config = dict(
    arch='efficientnet_v2',
    dataset='patchworks of several textures',
    image_size=32,
    crop_scale_min=0.2,
    horizontal_flip=True,
    target_momentum=0.99,
    momentum=0.95,
    lr_schedule='cosine',
    warmup_steps=130,
    weight_decay=0.5,
)
Rows from block 4 of a small self-supervised image encoder, named by matrix and row number. Rows with one number belong to one channel. Each number is 500 + 40 x the weight over its row's rms, rounded and kept within 0 to 999. All counts start at 0. Numbers have three digits each.
After each channel's rows are labels from the 100 images, of 14976, where the channel reaches its highest value: "top examples" is what is common among them. Only what is clearly more common there than usual is listed. The data: patchworks of several textures.
# convs0: expand 3x3 conv (model.blocks.4.convs.0.weight, 96x24x3x3), inputs 0-23, a 3x3 kernel for each
# convs1: project pointwise conv (model.blocks.4.convs.1.weight, 24x96x1x1, transposed), outputs 0-23

convs0.46:530460504512496514488473578565485484507537401495464513532536493475455525506547526493509498522448478480490511485526529464469513528497464475480497537522489492561546511465476559520471425485470497523536476463531508534503481519453487495561523554533433498521483511517473550509502468474538501474503411457524446473556516462465465474463548577451437573511547528460433541508478517476480523470484538444421476522519487551454468458473412482401459479488507448501484495530485487547555535476560565576501451539541453438529501555520490558525449525539536514505599483497547594442513455500483496496552429532502490474576490446572654416433446485510518450538518464512466468
convs1.46:495473514487536517520435400548491587456485530515435502536529476490531505
top examples: white

convs0.9:486460482577561461424458471525493503425523556445502467515580530492475555594580534599540518521424434517487522518468425452454387525498482530565513548515481512527509558461484464452486495556492467436463523524526472465523536563478508502560469488516521518493485501538524516487480475548509581467462440492483511546500463456522531488534453506513447517490496489476451487576508549420478475513599551505470500536533513465479437574522460459442523505484546497559458461460509533461480500454556486575520479543500498456481485456490558487472515446495528497524459490437522516569492435460501485492452449482450481528429456438513587519493531467532596543468530498506517504
convs1.9:506527502493441529529513437468593561490472484538471488551489518486567440
top examples: cloudy

convs0.80:462469521473508614463462469515438492485471557535495445485501488497566441549509477444517535522551482509503417474546550519525522496487583504464505487461555495503494467574483448524513504461462517466445417461439511500489515471514529468442528556549534501493474460507560577567476493497488484542464478489491451456505483583489472468452526508553525461546474426449457458524504543464463459479525461484459446442445543569479499525576567554492413470464484483497450446470461518547545495508478526469553450490527589548428461501476485588558499507502519519575499506534493451512504547471495525522481469423513488534560471490432457582429430497513537496496473456444435522
convs1.80:504463531545478480541454417497428556538505488515478477576483478510523563
top examples: white; patches: five

convs0.29:470469445468525525485446462478493574528458489578497515522452535464440415571484560538475492510468440573462536470537472533494511474479470485497469489520526489411506462537545493446385526397566516475442504494502459559463482495505508515449541444509533507488475449504509515437498524450533549544417513410453501628430418527532503558521471499477490487498561482425524593433490443505496553464499515459519482470492467513495442529493495501493457495473488513511536459557460557512564475432513527465530485455476459566518470504498504524573502519473551478583524474500439525470526458446492476507473517470471532481521493466532487469521500456502538585465459488543506577
convs1.29:455436485530518574505458492465501536535519546532536434488487567534542446
top examples: patches: five; cloudy

convs0.71:469573555533535432495559520465427488535519467557462519524505506491521455553562516527464469517511540508445487496545504498468532554561530477468522515432394515489512471499528490433496479332529475518524530554544550497471511461529518609516550499538508493491450513511524526431466542522516556523508566513480490459498539534528479475637529559481458585505533470517464489487511515555494578462486406464553532529541456478559560531503540495497566469487559536429548482496489508487506418445541463410455504508496514463467568545530535472462504510524531497451492531487506522500501427510502531473474497500490529510527568538498521468504550524532472523595500518521508495
convs1.71:507502443432484580466459493461461511538561457507511564498498530483566470
top examples: black; patches: five

convs0.59:486541455487532470440483424468522520507528507474497530523467531516454516542502512448515490455478504507499447501495522435451462507506545472567466480619489512575547502456423481473384469450395559499495518466426576510465560512545547450553547485502522482547572477506586535536448477431453498441444470446478500476503559490458537479547476515489454457586513463483525487471517491505490415525464475516483460581509471442573503502511546432481519500524474479480476498501475531436532514437473500502506501526470489485486530520483539514586528505520507496498433514480492586434489561461533461520505463468508427477450537478498582531427423515512504547544567462456520506
convs1.59:527510571531481502486487428451568552462520474536492449552519478444545474
top examples: cloudy

convs0.4:476484569515542531537485415552528486504506422385500554526535479500572505480484463567518422463541543458502539560550497517591528460464496536512579504433515538441443472492421488565523470577449506485551505494456451467498498524492499498503452522501529534433533568520512515567513475566548475481575516475518496466473522551481519530509469483471532499510509475569490472504525581432461530510540468524570505488488529504492511492430500596530479492447434524499471474489524526525458444501506542495586527541507433480488568502474573527435483517466470521563541462480496487499524529553487513463507518578471590510444496510505526477558495450449497478473603473519581504
convs1.4:434511460448527543522505500483478542574522523579479425465499470464466470
top examples: black; patches: five; cloudy

convs0.27:488465461504439422523489405495537493518528519504444473506526468431492500558549512522576561524519531554490511516467503537510478545510415430467447509518417550555479550539514526622497558580465531441483562497465447494459539455457537464473532532480424447522487460503518526488477472526515475500562537489471421482503500485505580530571531477534474450454468545550534495554461493541456561459521480511475460499554507464475470509582518550551503514567509504575539558573534544382441556462494518437486516467453504516526481491463493531516531527524535543496520491492440418502497491460533505506471495511557545491495474567534462493489433509545480572510526474559499507
convs1.27:550507583514471454488506435485505511550472481448573477493476530479425536
top examples: white; blue; purple

convs0.17:499568487495519501521442504456423501566471507467530505542503500508480544486537540512541475484465487538531494485491483512427544423516508496449550529497486554448543451500510496484510422492463494458512427476448523525471527546555448564523451518472526483480511470480502574475482507489535500487482483563542495481488537517586544509493508482548586586517502487466499529434470490466440453543455476507535504482512446436558512586479558441489477566481448400567523515511467495559524488504486490530497510486407438524464531486511464510486588423521525441546425497493595394528389549541445530476534459553445515496508563526544450474534542546455531480551535509484474476
convs1.17:509573509477498536567542501522502510455493420521482487438560470477530429
top examples: rays

convs0.75:487498520500461481553489500476546574392463487538483468509431459533472517569504526557523447483549536508513456561458471552483486568521483484476588555507460495481509518463450479516555526572511428468441498466434486496462457468447465467450518573548462451463475473469512545499490515482447502503505508449504550474435491517472477484406462422510535492499525449492547512523557541453464401504451452496511488510506459504509530483557511505452504472479528552548581537516562500528512595531529494562552442476508526456526532461484492466558559464517525518505564575543454458473530448491548551514513565545465530522539584540458447451456497465501520532519428440472444447
convs1.75:521487535472488442546568439463470594491523508485502503556464506545450528
top examples: white; patches: five

convs0.26:582532490550568501547525546485495502480556498482591498545577480473483508482516533456524485451544467445533449493536433495478524436499500531499450413519517483510577461496513551534516573562480506496476495533488478573427508478443518483478486515435524498485493492494480508480452440520525468501524448470502517483533518448540482458507509550493502512448480524474492521557555403519537392468561503576603519516587574516472514445492556434508545548501485518531516527561516514558487565573494532600479522487511534541488519483474521592429508534435518534495502477534546567503497487498531549501509455443526481449541453467543444467549429451568551492534521471528466493
convs1.26:411539474497458496459571438531537506516521511564501426481490539478473499
top examples: patches: two

convs0.2:561547413479509588538549493529540522482445530540510445567437477496442480462542492508532448428391561509475536531526492523503443476470473509505428532522571570500460457516478531528529524555502471519502470573467549448522461562505499488496477486576472507536532570496528450525438523544535512438522452486522536502548507553513563480524469507504557452472445497500525501507485487480443467480481519545549489476542500472447470429489525494531481465522528510573465530423504492482495561541500493493502512442464471485507513571473567462553567424544516558496497506478500454625533572491494475505502551429510484516489553460507425522463473453568527525478413531444459443
convs1.2:525546455540427465551587523464484480468508513520476489487475534565555534
top examples: rays

convs0.49:543503519496505496518568517487479492512487514502490541467431412492562503518617531446478486497479546523544550531458516481475511542497480467452445457468479551545536534518452485449584497468489451529544456485438436486534550480495518510550500554562504510574523515565479530560549510475502488457524464540457526488538484503486504470530545498491578496503546439485561453479539522529519487496561533503466446427479427515518501453596531463528512505459474513525501506561479536407489490430546553452539482481473500467400507572528464451476481435499497455520483495519448489421509536574515494510480515537495463453418396403544464493587501530536542514505478538546424483
convs1.49:415458463520496532461524450465431451500571428498483500492514456494510473
top examples: cloudy

convs0.48:504458597456516493469559435528450500516442510531507545525496575462465580445482509559524571446499490487511520500502482450470518502500519551477535458522497435529445467472466497477585418438566524424438487490528555506514484476576525559532521610534475494452523527530478499529531500491507479418509389448482513532500490456465555454478581576414517487516528508473505570479480469609542473553569476453438430556528497482575511530546538531504550483486472465472484522521503471463491525502447472531544472436482509545445514594524516489474528442486443479480485465449491481500566512566498538496538562516507492530518476514496526521504528556495500454534506450496501491
convs1.48:473458470536530533498492414472466519574480494512453518533557431504563482
top examples: black; patches: five; cloudy

convs0.24:438443473475456444469447514558501532444491485517450515449500524438519517493437469520450464404464516501408528523532513448442391488521503514514594422409452446492485539500507565556463512470552470499469470470519413471468511472533484416500492469489492483470510496509502489484468498497523420460485518458564500522489487487523402507436474456471534501455494472471431389512528448537470503514503469482451500526507516462519478483581496418495449510576488507612539425496515505475444474423483498495502467490526517535541478515487482526507511493504562423462453480492438483486509519519490514472526552520488543492480474518507431459466446532620525549532470510545463493
convs1.24:484409444527544531499449487517455540547513499449551467493555524507466445
top examples: patches: five; furry

convs0.52:440524549593566521528504517516490535485510546535512486524545459577425488588530494553512536482549524468502512586517535463479517522469462524503514486522484502493530571516593531474488520537519484504456499547564465481526448449469527473464477505470470477484494498466532525509515493517533522587425506501516517490540604551507525499536496551501512535462469536488489462448474484473482527429440538492560532501522513560568530516502619549581532387407429496468414469470493456523474486526501416458541548494464506561564461508478502428544534547498577513547475561484551503522491535539556500504480427486473548539537493453504430477520527474523493559529491540520451516
convs1.52:453548447427487509486465553475553510450577445462548493493511507491504546
top examples: white; purple; blue; patches: five

convs0.23:446540436530538474459455476522539444553553446481446487518471554524433465495462547457478500474565544519478502498475514432442490465460513487519429487625499524524466428459475468484496497455467423445503466476548489528506466486489498495548524513516583470543513534580567591558503491453511505547434457452501531506525545508486497487505480542499428552576519562437525486485490492500441504490474493432501515549543475435533458483517466446445450531509510483413572485481507482511509406455500543556518521456555494428493520510537505466523484529504528521516458506490545564470437396470512500533500442514503461474518533448514563426390462484564497524489482465534507491
convs1.23:569520550485465558523491454456575566441472491529506483483501485462549538
top examples: cloudy

convs0.43:450507492515624553530557465532483515500518628504531500481520547485495529480450463516518524534517551494566483562497483539474575439562494478595530484549447484545433517539507544580529502600483475514554547483439449435476473496479455409445589508503495474522431411474502454520434494520489527507432497505557533520500478502509523446471529474505544502498413500519527452463486502492507470493464538527456457500562504457520478523608511551510492538547500570481478469516492543472510512453522566477441522509453554561505477459542525511491453499526496544535492530505515547493508464425519534565571490504497531564552496509477544542444478489492465454522446468448548516
convs1.43:457474464470471510463473543455577500439522454452535515468509510416508551
top examples: white; patches: five